From a checkpoint of a small model that answers yes/no questions on an image's attributes.
Model: 7.55M parameters, 64-pixel images, encoder arch resnext, encoder norm groupnorm, encoder activation relu, encoder depths [3, 6, 6], encoder widths [128, 192, 288], fusion encoder width 256, fusion encoder norm layernorm, fusion encoder activation quick_gelu.
Training: adamw at rate 0.0014, batches of 48.
Rows from block 3 of the fusion encoder, named by matrix and row number. Each number is 50 + 15 x the weight over the matrix's rms, rounded and kept within 0 to 99. All counts start at 0.
# q: cross-attention query (fusion_encoder.blocks.3.cross_attn.q.weight, 256x256), inputs 104-155
q.8:32 49 49 41 34 53 42 65 53 70 54 47 47 50 46 68 64 36 77 41 32 63 64 52 57 62 54 47 62 48 71 26 72 49 27 45 51 60 67 45 19 71 53 61 42 62 47 48 51 87 72 45
q.9:19 58 34 46 32 56 54 82 64 44 52 34 59 35 28 59 71 59 49 44 48 73 65 77 80 34 38 84 44 52 78 77 48 58 59 64 23 52 79 54 20 38 26 77 45 46 73 58 58 46 27 82
q.10:62 66 30 66 66 55 47 32 66 44 12 55 48 50 63 28 48 54 49 26 62 42 62 33 43 35 74 51 32 30 68 59 37 51 50 31 47 64 38 69 71 57 43 48 47 38 60 39 53 34 36 30
q.11:52 39 35 65 53 72 32 39 40 44 28 43 57 52 66 61 41 60 71 63 32 63 42 55 78 59 43 56 39 64 45 69 66 49 47 53 30 64 70 48 59 64 35 64 42 72 35 60 64 61 53 49
q.12:69 43 52 41 47 51 71 41 52 52 53 52 33 24 55 51 21 70 46 42 49 52 38 59 41 43 69 57 45 63 46 48 46 38 63 44 37 56 39 45 50 47 61 57 26 33 51 58 54 29 47 66
q.13:59 53 51 65 59 44 43 43 42 64 38 63 50 77 57 53 38 67 73 68 91 41 65 38 51 39 46 34 43 42 20 58 29 31 47 34 44 33 57 66 53 54 56 48 38 46 64 39 41 44 34 61
q.14:70 37 60 32 37 69 74 24 45 40 29 81 37 61 73 42 72 75 11 68 51 44 56 66 33 66 71 38 48 32 35 56 22 46 52 32 84 60 56 46 70 56 54 53 58 48 73 50 51 36 57 47
q.15:43 86 33 69 59 42 34 68 68 57 32 35 72 31 34 42 61 53 34 63 76 20 49 56 38 52 85 65 41 33 58 47 44 42 54 40 21 37 42 74 70 36 31 77 41 44 41 57 48 55 46 52
q.16:24 55 26 75 27 41 45 52 62 66 79 43 52 58 38 56 52 64 35 36 50 49 52 60 71 73 62 70 57 53 48 69 49 46 49 65 61 42 61 43 51 67 30 60 39 40 63 37 48 62 50 54
q.17:56 59 38 43 50 40 37 70 46 53 43 54 74 59 43 50 57 72 61 26 40 61 69 66 64 63 39 81 53 75 74 82 70 75 30 68 25 54 65 38 40 35 39 62 24 51 62 55 67 69 48 45
q.18:63 43 58 29 23 52 27 35 59 05 48 57 39 70 75 53 39 41 34 71 46 57 07 39 33 21 48 16 64 37 37 57 55 79 35 38 82 82 51 33 61 72 71 37 48 34 31 22 46 38 39 38
q.19:41 24 00 66 66 17 33 42 85 62 41 45 89 25 00 52 63 52 41 29 33 49 86 63 74 51 57 51 63 44 37 66 25 35 45 75 61 30 76 59 40 33 02 73 22 22 93 57 58 62 11 46
q.20:25 36 46 72 35 43 61 48 82 35 38 29 82 41 48 62 58 66 43 17 20 67 67 63 93 66 49 76 78 28 50 70 40 61 38 61 64 70 64 41 51 43 36 70 42 43 60 36 32 61 36 41
q.21:57 40 17 68 68 36 55 45 76 42 47 59 71 35 31 40 70 60 13 65 44 26 72 45 42 74 68 47 84 23 38 45 24 53 68 66 72 44 47 67 60 41 16 37 50 40 58 54 49 53 37 11
q.22:63 67 61 06 00 70 41 63 30 18 56 47 39 50 66 79 23 63 55 38 43 68 23 40 51 63 36 52 47 56 47 68 83 91 47 29 47 93 17 34 64 70 78 41 75 89 33 41 00 43 50 56
q.23:71 62 34 55 99 53 72 27 51 99 51 46 49 73 37 46 60 51 69 31 74 24 75 56 29 43 45 42 08 50 64 30 42 07 64 38 36 13 66 54 33 49 42 54 43 67 71 71 57 57 52 50
q.24:46 41 50 42 12 62 67 47 34 31 46 41 78 59 50 63 35 65 37 42 36 65 49 54 62 63 69 56 74 47 27 61 61 78 53 64 32 78 34 51 58 48 34 25 76 44 29 48 43 52 48 53
q.25:74 42 31 84 99 27 52 40 64 79 24 45 77 58 35 12 83 57 36 49 51 47 78 49 50 36 25 45 30 21 39 42 26 00 65 24 46 00 59 65 51 34 22 89 34 01 88 57 73 55 36 13
q.26:55 44 73 30 25 63 46 24 31 25 40 47 70 55 61 80 51 39 47 32 42 59 33 47 55 63 50 53 52 78 65 46 87 88 58 46 47 95 01 69 49 51 56 45 57 65 44 76 20 42 59 56
q.27:41 62 32 65 83 37 38 52 76 80 46 29 76 48 45 20 84 46 99 50 38 58 88 82 56 32 20 52 30 31 38 48 50 04 71 58 61 28 72 50 69 35 50 75 22 35 66 66 79 42 55 26
q.28:62 82 53 35 81 18 69 46 38 67 73 43 08 53 79 31 35 37 66 56 79 50 62 24 40 61 33 24 23 61 90 48 55 22 61 42 54 24 66 52 75 45 45 51 61 73 29 68 46 40 54 54
q.29:43 37 51 60 84 38 35 62 59 76 36 29 48 51 38 16 66 42 66 25 66 40 60 49 51 13 37 25 57 56 69 46 99 36 38 87 57 38 64 74 41 51 45 74 16 67 68 60 82 67 59 54
q.30:57 80 79 50 48 61 61 31 32 43 61 62 36 75 66 53 47 20 78 65 69 27 39 37 22 36 48 26 45 85 94 35 67 54 47 58 55 69 62 40 56 60 77 41 81 74 26 54 39 26 21 79
q.31:81 54 93 03 01 81 81 44 10 00 28 54 37 46 73 85 18 44 32 47 48 42 05 54 59 73 60 74 49 98 52 59 86 88 22 49 43 99 21 55 48 65 93 00 82 74 11 11 18 34 64 75
q.32:44 44 42 46 63 55 48 42 48 66 63 25 60 51 24 55 71 47 46 39 28 49 48 69 57 61 53 60 59 55 60 58 37 49 61 62 30 43 29 35 54 35 56 44 47 46 61 46 53 68 62 55
q.33:50 63 46 43 54 33 66 47 48 41 82 52 36 42 38 45 53 54 50 61 59 65 62 57 54 75 56 43 36 54 52 63 54 48 48 40 38 44 67 39 24 31 45 57 36 65 57 66 28 67 55 58
q.34:56 39 62 43 33 52 61 40 72 72 59 52 45 55 47 61 72 66 50 45 33 58 52 54 46 45 57 74 52 53 51 62 38 55 31 61 31 51 56 59 49 54 47 87 53 45 52 59 55 59 37 29
q.35:45 78 41 65 43 54 64 38 54 55 56 44 29 55 57 60 49 38 47 60 50 38 60 54 69 58 48 55 25 38 64 44 62 45 64 52 37 55 54 60 29 67 49 49 62 60 46 57 57 35 40 49
q.36:81 46 48 37 48 44 51 48 48 38 46 53 46 39 55 46 57 36 60 34 45 60 60 53 41 57 46 46 37 42 43 30 64 57 53 49 49 38 52 37 42 47 47 59 62 31 32 46 58 52 59 51
q.37:54 69 53 64 56 65 46 51 48 46 58 64 56 45 50 61 43 31 31 46 56 38 37 25 28 46 64 50 30 53 54 40 64 56 67 60 54 39 31 50 66 49 57 65 65 71 61 37 39 29 50 37
q.38:41 38 40 48 69 52 45 31 41 42 43 59 57 63 68 42 48 47 34 54 55 34 56 58 53 51 41 45 56 37 28 49 54 33 67 53 57 55 36 46 58 79 71 44 56 45 29 55 74 58 45 47
q.39:50 42 37 30 55 63 56 70 43 57 50 60 59 44 22 83 47 41 48 59 41 75 48 77 61 51 61 49 63 60 51 70 69 56 34 59 47 48 31 45 41 57 53 50 62 60 56 40 48 43 51 54
q.40:34 49 81 33 42 50 57 59 35 28 40 37 46 35 47 68 71 57 40 42 48 55 55 59 62 59 64 53 56 42 52 88 40 44 44 42 48 37 47 41 53 30 66 34 61 56 28 76 60 64 40 52
q.41:54 62 60 48 42 58 68 53 37 73 41 53 33 42 66 61 30 72 14 39 31 48 67 65 48 31 60 48 57 56 55 54 49 34 65 45 55 44 65 61 48 61 62 65 22 49 44 54 54 72 48 43
q.42:69 55 41 71 58 57 58 58 51 55 35 51 32 44 37 50 45 53 36 32 63 61 64 64 50 47 71 61 22 48 49 43 48 54 48 67 70 39 51 36 39 44 61 72 22 44 42 42 46 57 35 43
q.43:50 26 46 42 60 61 49 27 46 47 46 42 57 48 47 68 74 68 46 39 52 41 48 40 35 41 44 42 56 48 39 73 27 44 49 39 57 57 38 40 36 67 46 44 45 28 47 38 46 51 47 57
q.44:39 55 59 55 50 42 53 68 46 62 48 49 45 32 45 61 61 54 51 40 51 73 53 69 64 62 43 54 43 51 47 56 42 64 30 55 41 64 73 44 18 46 53 49 48 37 53 52 67 73 25 49
q.45:69 52 54 36 35 54 36 71 55 43 48 33 43 64 55 53 47 71 49 54 51 51 77 51 39 47 38 48 55 59 32 59 39 58 51 36 52 50 60 33 74 48 47 37 45 61 51 34 33 53 66 40
q.46:47 63 43 45 52 45 30 42 53 60 36 47 47 32 48 46 63 50 57 34 62 60 48 43 38 59 39 38 56 55 66 64 63 63 53 64 46 44 68 47 36 51 40 53 58 52 46 46 47 60 36 49
q.47:74 38 50 49 29 65 65 12 48 44 26 60 59 70 51 31 46 39 32 52 46 44 36 49 47 41 41 41 42 45 39 49 26 53 65 26 58 50 53 49 78 68 58 31 46 44 72 47 69 30 51 27
q.48:64 47 49 70 37 61 29 67 40 46 46 38 61 48 25 56 56 52 67 30 09 81 53 61 35 68 37 40 74 42 45 59 56 49 37 56 54 36 38 70 46 59 49 36 53 40 52 68 34 79 29 60
q.49:76 66 59 47 77 59 50 30 50 64 66 51 49 85 59 31 39 47 55 53 64 36 41 42 38 49 26 53 37 50 35 27 51 32 40 24 73 36 38 52 76 72 45 51 56 71 25 34 61 30 71 35
q.50:57 64 59 48 76 52 43 57 48 59 54 43 43 42 62 43 54 53 47 31 40 38 20 55 60 35 55 35 51 54 79 24 62 38 63 48 27 60 32 61 44 50 43 62 38 78 65 60 28 52 48 53
q.51:54 53 29 61 44 36 52 47 38 46 25 44 25 38 54 64 41 29 83 34 59 59 53 45 29 61 32 36 64 55 64 53 63 37 73 30 43 61 44 76 51 48 72 76 51 44 32 60 54 56 26 58
q.52:49 39 48 73 42 44 81 28 37 50 53 52 47 68 57 47 59 66 35 40 57 44 58 34 44 48 77 42 37 52 54 38 31 60 54 15 65 47 55 47 54 41 54 46 49 35 50 41 49 42 47 36
q.53:70 51 34 60 35 54 63 44 69 37 40 72 46 54 33 34 70 31 22 62 63 39 48 41 62 48 50 52 40 43 44 50 39 44 71 48 80 40 54 35 63 55 57 45 47 33 60 55 47 56 42 50
q.54:54 69 31 52 37 56 60 59 53 43 50 66 39 52 56 47 67 39 46 52 67 68 54 64 62 40 50 78 49 80 55 71 21 72 52 50 59 73 41 38 30 29 55 56 48 44 48 32 65 56 59 52
q.55:39 63 44 74 34 33 68 64 51 55 34 42 56 59 52 59 47 50 24 39 55 33 26 45 56 55 52 64 69 43 42 80 32 50 39 26 63 32 58 53 51 51 43 50 54 53 41 43 51 42 38 40
q.56:55 64 43 53 64 45 38 35 46 67 52 60 40 63 52 43 45 65 66 50 66 39 52 28 46 42 35 22 33 51 40 31 49 35 70 28 50 42 59 41 61 53 53 46 43 52 37 55 54 40 74 39
q.57:51 39 61 61 60 61 35 56 67 49 25 43 49 45 43 69 41 48 61 30 50 67 50 42 39 60 63 40 60 51 54 48 64 53 52 51 51 51 62 64 34 81 58 27 64 58 77 57 49 57 50 50
q.58:66 63 59 50 65 42 61 32 71 61 41 49 38 67 54 30 59 66 54 61 54 50 61 24 43 53 18 26 45 42 46 25 34 42 55 46 61 45 58 46 55 48 64 68 45 39 50 48 43 46 62 26
q.59:72 60 72 52 40 48 53 52 69 34 54 51 56 58 49 47 54 50 46 24 76 49 50 43 57 41 40 49 65 40 41 58 43 69 36 45 51 50 50 55 59 63 39 45 60 43 41 29 50 56 58 31
q.60:26 43 46 49 80 49 61 72 29 39 82 47 34 35 48 54 46 43 38 82 30 54 42 65 71 44 51 71 58 71 57 73 43 62 52 60 59 57 59 13 22 49 35 57 62 23 37 39 60 59 58 27
q.61:32 40 43 67 43 36 28 48 60 48 48 57 53 38 49 39 57 33 22 30 44 61 60 65 64 55 49 56 52 44 49 51 34 80 48 46 49 54 39 69 26 41 35 51 47 72 41 55 56 50 47 43
q.62:24 44 37 65 65 63 61 50 65 59 42 54 59 35 41 32 73 47 38 52 41 32 44 60 56 69 63 45 57 51 29 51 32 58 48 56 51 71 45 36 22 44 42 51 53 32 66 43 79 63 38 62
q.63:47 22 70 53 52 63 48 58 52 44 34 48 42 32 41 59 64 50 50 23 50 48 45 74 51 45 52 46 66 57 59 40 63 44 31 41 12 46 18 75 45 68 39 47 43 51 49 75 43 81 41 60
q.64:43 56 54 54 67 56 19 64 58 56 64 38 64 42 44 44 50 56 53 47 45 55 61 52 77 43 49 71 58 24 82 40 68 58 38 62 75 59 53 37 40 39 69 45 17 52 73 45 42 58 61 50
q.65:26 52 49 65 26 81 74 54 41 18 71 66 40 60 70 36 53 29 14 49 47 37 38 67 48 52 65 73 69 53 37 66 29 76 47 49 37 60 58 53 47 52 61 27 57 41 24 40 49 59 59 54
q.66:44 55 33 31 61 59 63 42 60 30 18 60 38 45 45 68 45 39 32 50 30 55 26 71 40 44 75 57 48 52 46 62 19 73 35 61 41 71 45 38 62 32 34 41 48 30 47 48 15 75 42 47
q.67:42 45 43 47 44 38 33 55 47 61 67 24 73 48 48 44 62 41 43 27 51 78 48 55 54 73 67 56 62 34 40 51 52 63 38 75 66 66 51 36 19 58 35 47 32 38 50 61 63 72 48 65
q.68:58 44 58 60 62 54 51 60 46 39 46 30 37 40 47 46 58 57 53 43 57 53 37 72 44 54 39 49 29 45 68 40 97 39 66 74 57 60 51 41 38 47 38 50 46 56 61 45 55 40 68 58
q.69:36 25 48 45 54 46 56 35 54 42 45 50 53 64 48 54 53 47 55 37 42 35 43 66 36 36 46 40 61 41 52 50 38 30 57 47 39 45 60 76 56 33 29 48 46 60 41 70 88 62 64 47
q.70:63 44 50 63 77 33 09 28 61 78 50 42 74 51 49 64 52 54 71 44 72 68 59 49 51 56 55 40 58 44 45 52 56 12 60 56 71 36 63 77 67 39 49 63 28 40 67 77 54 53 55 40
q.71:80 39 54 40 64 66 60 23 43 39 49 84 48 68 57 40 42 45 68 53 77 48 45 37 21 57 45 29 56 53 37 72 28 17 52 41 45 49 46 68 41 38 13 62 43 41 52 54 48 11 53 35
q.72:57 50 38 31 54 71 51 28 49 53 43 34 49 51 41 57 41 54 81 58 49 48 79 39 56 31 48 50 44 51 60 61 36 75 40 46 27 65 64 36 47 45 33 74 55 46 37 63 62 44 42 49
q.73:45 60 50 38 17 61 87 31 48 16 61 25 56 47 68 75 31 27 41 56 17 61 29 64 70 30 83 58 53 53 40 65 46 76 53 56 43 84 55 36 53 51 53 22 67 55 24 08 39 70 44 41
q.74:43 47 50 38 49 53 28 50 63 45 41 47 66 42 50 31 78 55 36 49 61 26 45 58 51 53 62 45 54 39 64 55 56 51 47 54 32 28 42 63 55 58 53 62 51 31 75 42 56 52 43 68
q.75:80 37 33 53 73 05 29 59 78 60 53 34 51 60 37 42 48 44 68 68 58 63 31 72 30 70 42 31 31 32 89 24 70 32 45 50 77 29 20 38 50 41 53 79 36 77 63 73 49 44 46 44
q.76:48 60 45 43 20 63 72 42 41 21 58 39 30 53 44 58 46 67 56 50 62 50 38 42 58 48 51 68 48 55 22 49 47 96 30 69 53 99 51 16 29 55 42 33 52 50 36 00 14 80 40 45
q.77:67 55 52 51 83 55 55 39 50 58 42 49 43 84 50 47 42 28 77 52 61 42 63 50 31 35 06 44 46 71 55 26 49 53 57 57 71 36 40 46 61 52 54 51 39 42 45 49 59 49 59 33
q.78:37 39 56 40 87 53 58 34 48 78 42 70 28 75 58 47 39 52 71 49 62 50 59 23 26 45 33 33 33 59 35 63 41 23 67 25 48 28 61 56 57 53 59 34 48 54 46 48 71 36 61 43
q.79:58 63 65 52 77 57 46 29 32 62 52 49 47 69 84 48 45 64 77 46 50 36 39 28 38 37 30 41 27 65 49 31 43 42 43 05 44 46 43 40 59 69 80 49 58 58 63 63 37 43 40 38
q.80:46 41 59 55 39 48 45 36 54 45 44 62 40 62 61 39 47 50 53 43 71 59 55 58 39 39 68 78 36 44 50 56 46 39 60 46 42 58 56 54 75 42 47 56 39 61 49 66 51 54 45 56
q.81:32 40 44 36 41 52 49 19 25 48 51 41 48 49 63 57 38 39 61 55 47 54 45 55 41 35 64 38 62 50 34 68 41 64 57 43 42 55 58 49 49 36 62 53 50 28 29 50 40 44 48 27
q.82:58 51 54 53 54 70 59 55 57 56 52 67 39 67 30 38 27 30 51 39 56 33 56 41 27 55 40 52 34 52 42 49 37 24 47 36 38 53 45 50 68 54 39 39 61 36 53 45 60 44 60 43
q.83:58 56 53 62 41 54 54 49 66 65 52 46 39 57 36 41 59 58 24 47 29 53 53 54 55 53 48 54 51 53 35 56 57 44 76 55 52 50 49 46 53 30 36 27 39 39 64 20 55 27 50 48
q.84:50 66 48 56 37 59 39 55 55 62 33 33 52 27 18 47 63 46 39 39 40 55 70 65 40 53 56 52 39 40 50 20 58 45 46 86 56 53 58 41 67 51 46 50 72 23 53 50 55 61 28 51
q.85:45 32 59 43 50 63 50 43 43 63 49 25 50 55 64 63 57 39 69 49 44 33 41 56 66 52 14 42 54 55 52 64 56 50 43 50 52 54 45 57 31 48 45 44 35 65 58 63 68 63 66 29
q.86:77 37 32 35 36 57 44 33 34 57 55 54 50 41 40 52 46 56 63 60 17 41 42 55 52 78 40 64 35 38 62 29 64 49 39 62 53 52 53 36 56 69 34 25 54 40 27 46 38 61 51 45
q.87:42 29 43 68 58 68 35 60 43 48 54 49 38 83 60 47 70 72 43 63 53 42 74 37 37 50 46 41 37 53 43 71 48 34 67 50 54 42 63 44 64 41 65 61 33 41 64 56 57 55 41 51
q.88:68 57 69 53 54 59 44 52 39 37 50 38 36 47 42 39 44 63 42 62 52 54 49 26 63 42 37 45 60 57 50 55 52 51 43 40 47 50 60 37 44 50 60 49 46 56 31 38 61 44 39 59
q.89:61 57 49 65 70 55 50 57 65 69 74 38 47 47 61 39 45 22 44 53 53 45 38 59 55 29 31 53 37 31 55 45 67 61 45 58 55 60 35 54 43 51 52 47 61 35 57 59 47 52 65 33
q.90:54 42 46 47 48 31 63 42 52 67 48 64 49 41 70 44 54 45 23 43 43 43 42 48 56 46 50 48 64 47 45 30 24 48 55 33 43 64 33 45 51 52 52 42 64 57 68 79 48 39 45 42
q.91:72 44 61 39 54 41 58 60 64 35 43 46 68 52 57 54 70 48 62 60 58 64 29 28 61 51 25 48 47 68 61 71 25 34 61 55 43 34 44 47 57 73 31 43 79 51 58 63 42 54 79 50
q.92:57 49 33 51 34 57 54 47 35 36 51 46 54 62 51 47 49 41 46 50 53 42 47 63 64 50 68 65 57 38 52 31 59 40 63 54 69 77 40 52 41 35 52 40 57 44 39 44 49 40 45 39
q.93:39 37 32 64 61 60 30 41 71 61 49 68 56 46 44 53 65 65 51 43 67 49 50 73 47 63 34 50 38 45 41 38 50 49 43 47 33 50 37 55 30 58 48 53 37 48 30 81 44 63 73 72
q.94:33 47 50 63 48 42 70 52 63 53 31 60 59 40 48 43 48 71 60 52 49 69 54 58 28 59 63 65 35 47 47 44 56 41 31 43 49 57 57 60 25 55 43 56 55 55 35 51 41 58 45 51
q.95:61 36 48 31 42 43 52 46 36 57 30 51 50 42 66 59 32 49 44 60 46 50 66 46 47 41 49 68 45 23 51 69 40 53 42 56 40 53 51 50 55 65 47 23 54 31 55 67 46 34 49 43
q.96:62 67 61 53 74 25 73 57 43 88 53 44 41 69 51 57 73 64 83 26 75 31 53 44 25 50 39 38 00 78 62 40 54 00 89 58 50 26 46 80 62 37 59 71 56 86 52 48 66 54 42 52
q.97:33 48 38 35 05 61 25 62 40 52 73 48 38 37 49 62 46 30 39 78 30 74 38 63 52 33 57 77 87 53 62 47 50 62 30 62 52 52 35 40 45 40 71 23 29 59 57 45 11 63 50 48
q.98:81 65 27 47 97 47 57 36 57 54 72 49 33 66 65 26 68 42 89 52 88 48 58 41 34 38 17 43 13 45 56 34 57 05 91 40 50 30 31 53 76 52 78 66 50 74 60 51 88 49 43 44
q.99:30 57 45 63 41 65 35 55 65 44 66 45 46 51 56 25 62 65 38 55 46 40 34 40 66 59 66 35 85 38 30 44 31 60 62 50 45 37 62 27 28 52 37 44 48 36 47 40 54 55 55 36
q.100:58 95 50 30 82 39 63 36 42 84 42 50 53 48 45 52 53 63 89 36 56 58 75 57 39 60 23 26 20 47 59 36 48 15 67 44 64 06 38 83 74 47 39 91 63 60 53 75 68 71 37 55
q.101:35 19 35 70 34 53 26 65 58 71 66 61 59 35 27 42 50 54 30 64 18 41 52 47 70 70 79 75 87 35 51 84 58 83 57 65 36 64 70 35 46 38 61 46 57 36 57 36 62 74 55 47
q.102:50 54 45 44 15 81 54 57 48 31 71 53 31 28 37 60 50 59 20 33 39 44 50 59 51 56 67 68 83 32 17 66 51 78 37 43 67 56 60 19 70 66 35 31 46 39 42 39 28 59 54 67
q.103:28 66 35 27 69 42 42 78 53 65 72 31 69 52 59 43 39 60 80 38 47 76 54 68 56 44 19 60 63 58 36 34 55 70 41 66 38 37 43 35 31 62 52 62 66 44 40 42 77 58 51 47
q.104:42 52 59 40 60 43 19 87 51 60 36 36 56 12 40 75 66 51 37 30 39 51 43 69 50 34 54 82 42 66 64 57 70 60 50 67 55 51 61 31 45 48 43 64 34 66 42 54 45 67 52 64
q.105:58 55 27 59 89 37 74 17 56 36 50 76 35 44 50 31 48 63 48 59 67 38 45 34 20 53 57 48 40 36 41 62 21 24 82 38 61 49 70 66 57 61 26 48 46 30 66 40 44 26 61 57
q.106:59 50 50 45 34 52 30 67 53 35 41 50 67 38 46 66 53 37 48 21 31 47 55 60 47 71 52 80 58 63 74 69 44 60 39 80 54 58 43 66 62 31 48 55 24 43 58 58 41 57 36 67
q.107:43 73 34 57 88 36 76 37 61 68 52 71 47 99 54 38 60 44 64 40 89 17 57 32 18 51 48 51 08 43 31 49 34 23 40 22 67 26 63 74 76 40 55 60 67 40 39 56 62 21 48 41
q.108:31 41 68 50 40 49 31 69 73 40 57 37 56 38 55 79 71 49 68 42 35 49 66 66 48 62 44 57 79 52 72 44 68 79 34 82 60 59 63 26 16 50 44 67 58 69 61 35 49 62 50 71
q.109:35 54 30 75 66 42 59 48 63 28 55 61 50 49 46 49 64 18 11 66 31 48 38 37 38 52 99 65 44 39 27 38 30 50 46 37 76 62 19 26 43 36 39 57 45 45 67 46 50 63 38 49
q.110:69 55 22 68 47 36 46 29 65 59 27 59 51 83 53 51 42 42 19 60 63 36 40 50 37 30 82 49 51 54 42 72 34 55 57 21 70 46 55 54 59 45 34 20 34 43 53 44 47 30 58 17
q.111:35 51 44 48 20 43 57 41 54 19 64 38 57 51 40 52 38 26 34 42 50 60 55 44 60 28 69 74 97 46 46 69 48 85 15 51 56 50 59 00 23 54 77 29 83 22 48 16 20 50 84 25
q.112:34 52 67 47 52 55 47 66 72 61 68 19 54 24 35 49 34 56 72 54 35 58 62 48 57 63 70 98 57 38 75 61 72 74 59 64 18 45 47 48 14 34 33 67 47 61 38 49 38 61 17 50
q.113:51 49 49 51 46 58 68 31 40 63 56 43 48 37 54 71 46 63 28 50 59 09 61 59 30 68 35 37 33 52 62 39 29 46 43 33 69 72 36 72 56 34 50 35 43 46 52 60 63 43 45 31
q.114:53 70 38 28 55 77 31 55 46 51 70 34 28 73 40 49 37 64 68 24 64 80 59 54 56 51 31 53 44 64 30 42 53 31 56 37 62 25 52 40 46 64 60 52 55 55 47 47 59 65 31 50
q.115:28 51 36 67 48 26 36 70 75 41 50 33 56 33 42 31 63 61 58 52 33 90 60 53 58 53 11 33 59 40 41 66 53 38 45 60 41 44 60 63 20 18 39 50 45 68 66 60 63 65 50 69
q.116:38 48 62 35 40 64 56 41 61 29 43 70 58 54 70 43 42 34 27 49 51 20 50 23 39 59 58 43 67 62 38 38 38 37 50 49 68 50 52 70 78 42 68 54 60 40 61 52 46 59 76 49
q.117:31 53 59 42 35 66 27 66 50 57 43 38 64 41 32 41 65 62 83 48 31 57 54 57 61 39 43 69 73 52 70 78 75 79 40 53 36 59 75 24 35 51 44 52 44 39 57 81 66 64 08 68
q.118:62 40 37 41 76 50 65 49 57 62 48 39 45 79 60 42 39 45 65 34 62 37 43 48 26 56 38 35 49 33 58 30 37 61 41 25 43 66 35 63 76 63 49 48 41 63 59 31 42 50 58 35
q.119:58 36 55 60 56 35 46 47 42 33 54 35 40 67 61 40 58 48 43 35 74 36 49 32 55 44 40 36 27 51 42 44 44 43 51 14 56 54 75 45 68 42 49 49 46 49 49 52 49 38 42 54
q.120:99 53 61 62 69 46 61 42 44 21 30 49 47 52 66 57 45 20 13 47 60 42 23 33 13 37 62 35 47 72 38 44 59 49 58 20 75 56 46 51 90 40 55 38 62 32 48 42 49 27 56 56
q.121:59 83 53 60 39 64 47 49 41 50 53 45 40 64 58 46 52 45 47 60 49 43 55 60 41 66 64 67 39 59 66 27 63 64 30 37 33 48 37 48 50 37 52 46 50 39 47 56 40 31 68 61
q.122:30 37 50 45 51 53 44 56 50 50 61 59 39 42 53 47 36 43 54 32 51 62 58 48 53 39 40 44 56 58 47 40 47 53 47 50 51 39 58 44 22 32 24 46 83 51 60 37 52 60 44 57
q.123:45 43 55 44 59 40 44 55 46 50 75 32 58 30 31 45 48 61 55 37 35 83 64 56 56 59 43 57 64 58 30 38 59 55 55 62 45 63 58 51 10 48 43 52 24 61 38 67 50 74 53 63
q.124:54 74 51 49 44 67 62 40 47 46 62 58 68 49 49 64 47 57 53 36 65 54 35 46 49 52 67 62 60 49 82 46 45 72 49 48 34 40 43 20 48 49 53 54 53 61 54 41 33 54 55 62
q.125:79 40 59 38 43 67 57 39 40 50 40 81 41 79 72 54 43 48 28 55 67 26 17 46 43 40 81 45 47 56 46 36 47 29 46 19 60 55 52 47 66 32 56 32 69 62 32 29 43 35 76 62
q.126:76 46 54 42 43 54 62 42 53 31 17 66 37 58 70 60 32 48 00 50 69 40 38 50 42 71 75 27 34 39 44 22 32 58 44 44 59 32 44 68 99 41 41 20 72 63 57 47 44 51 52 34
q.127:52 33 46 46 42 39 42 50 65 48 31 61 70 46 39 44 41 28 49 53 43 56 76 66 43 55 48 46 88 26 42 43 49 48 70 67 47 48 61 74 53 49 52 59 49 30 66 55 56 57 52 53
q.128:48 48 68 40 44 42 69 64 22 51 38 60 51 46 56 65 47 62 54 30 58 31 45 37 40 35 42 73 47 50 48 44 44 60 14 39 56 67 62 45 65 68 67 49 70 57 30 38 55 50 50 53
q.129:20 51 19 61 44 58 40 61 65 45 49 34 67 47 35 61 73 51 71 56 49 35 60 79 53 57 65 55 73 52 64 54 53 73 59 70 63 50 53 30 40 40 53 43 40 28 59 55 56 83 40 80
q.130:47 14 35 59 71 41 67 53 39 57 31 62 50 64 67 47 81 50 14 32 69 49 58 60 21 55 53 64 58 37 58 62 47 51 53 32 45 51 65 49 47 45 43 49 54 41 63 50 39 29 62 58
q.131:59 68 49 73 65 47 16 58 67 35 47 17 39 29 41 80 62 50 41 45 39 66 66 54 56 59 38 38 57 58 87 44 51 41 51 57 68 57 56 10 25 37 52 76 33 48 48 59 46 62 26 48
q.132:52 63 67 63 54 36 23 80 69 57 38 36 39 43 44 47 67 49 60 21 58 71 74 52 52 51 44 44 60 20 52 41 43 32 50 55 42 34 88 44 66 20 31 99 27 30 55 54 66 63 38 52
q.133:15 38 55 25 25 50 52 54 43 35 57 34 31 58 34 37 27 46 37 57 57 36 49 55 53 33 61 61 42 70 44 46 44 54 31 41 65 49 29 35 37 52 39 33 70 55 26 38 34 58 54 66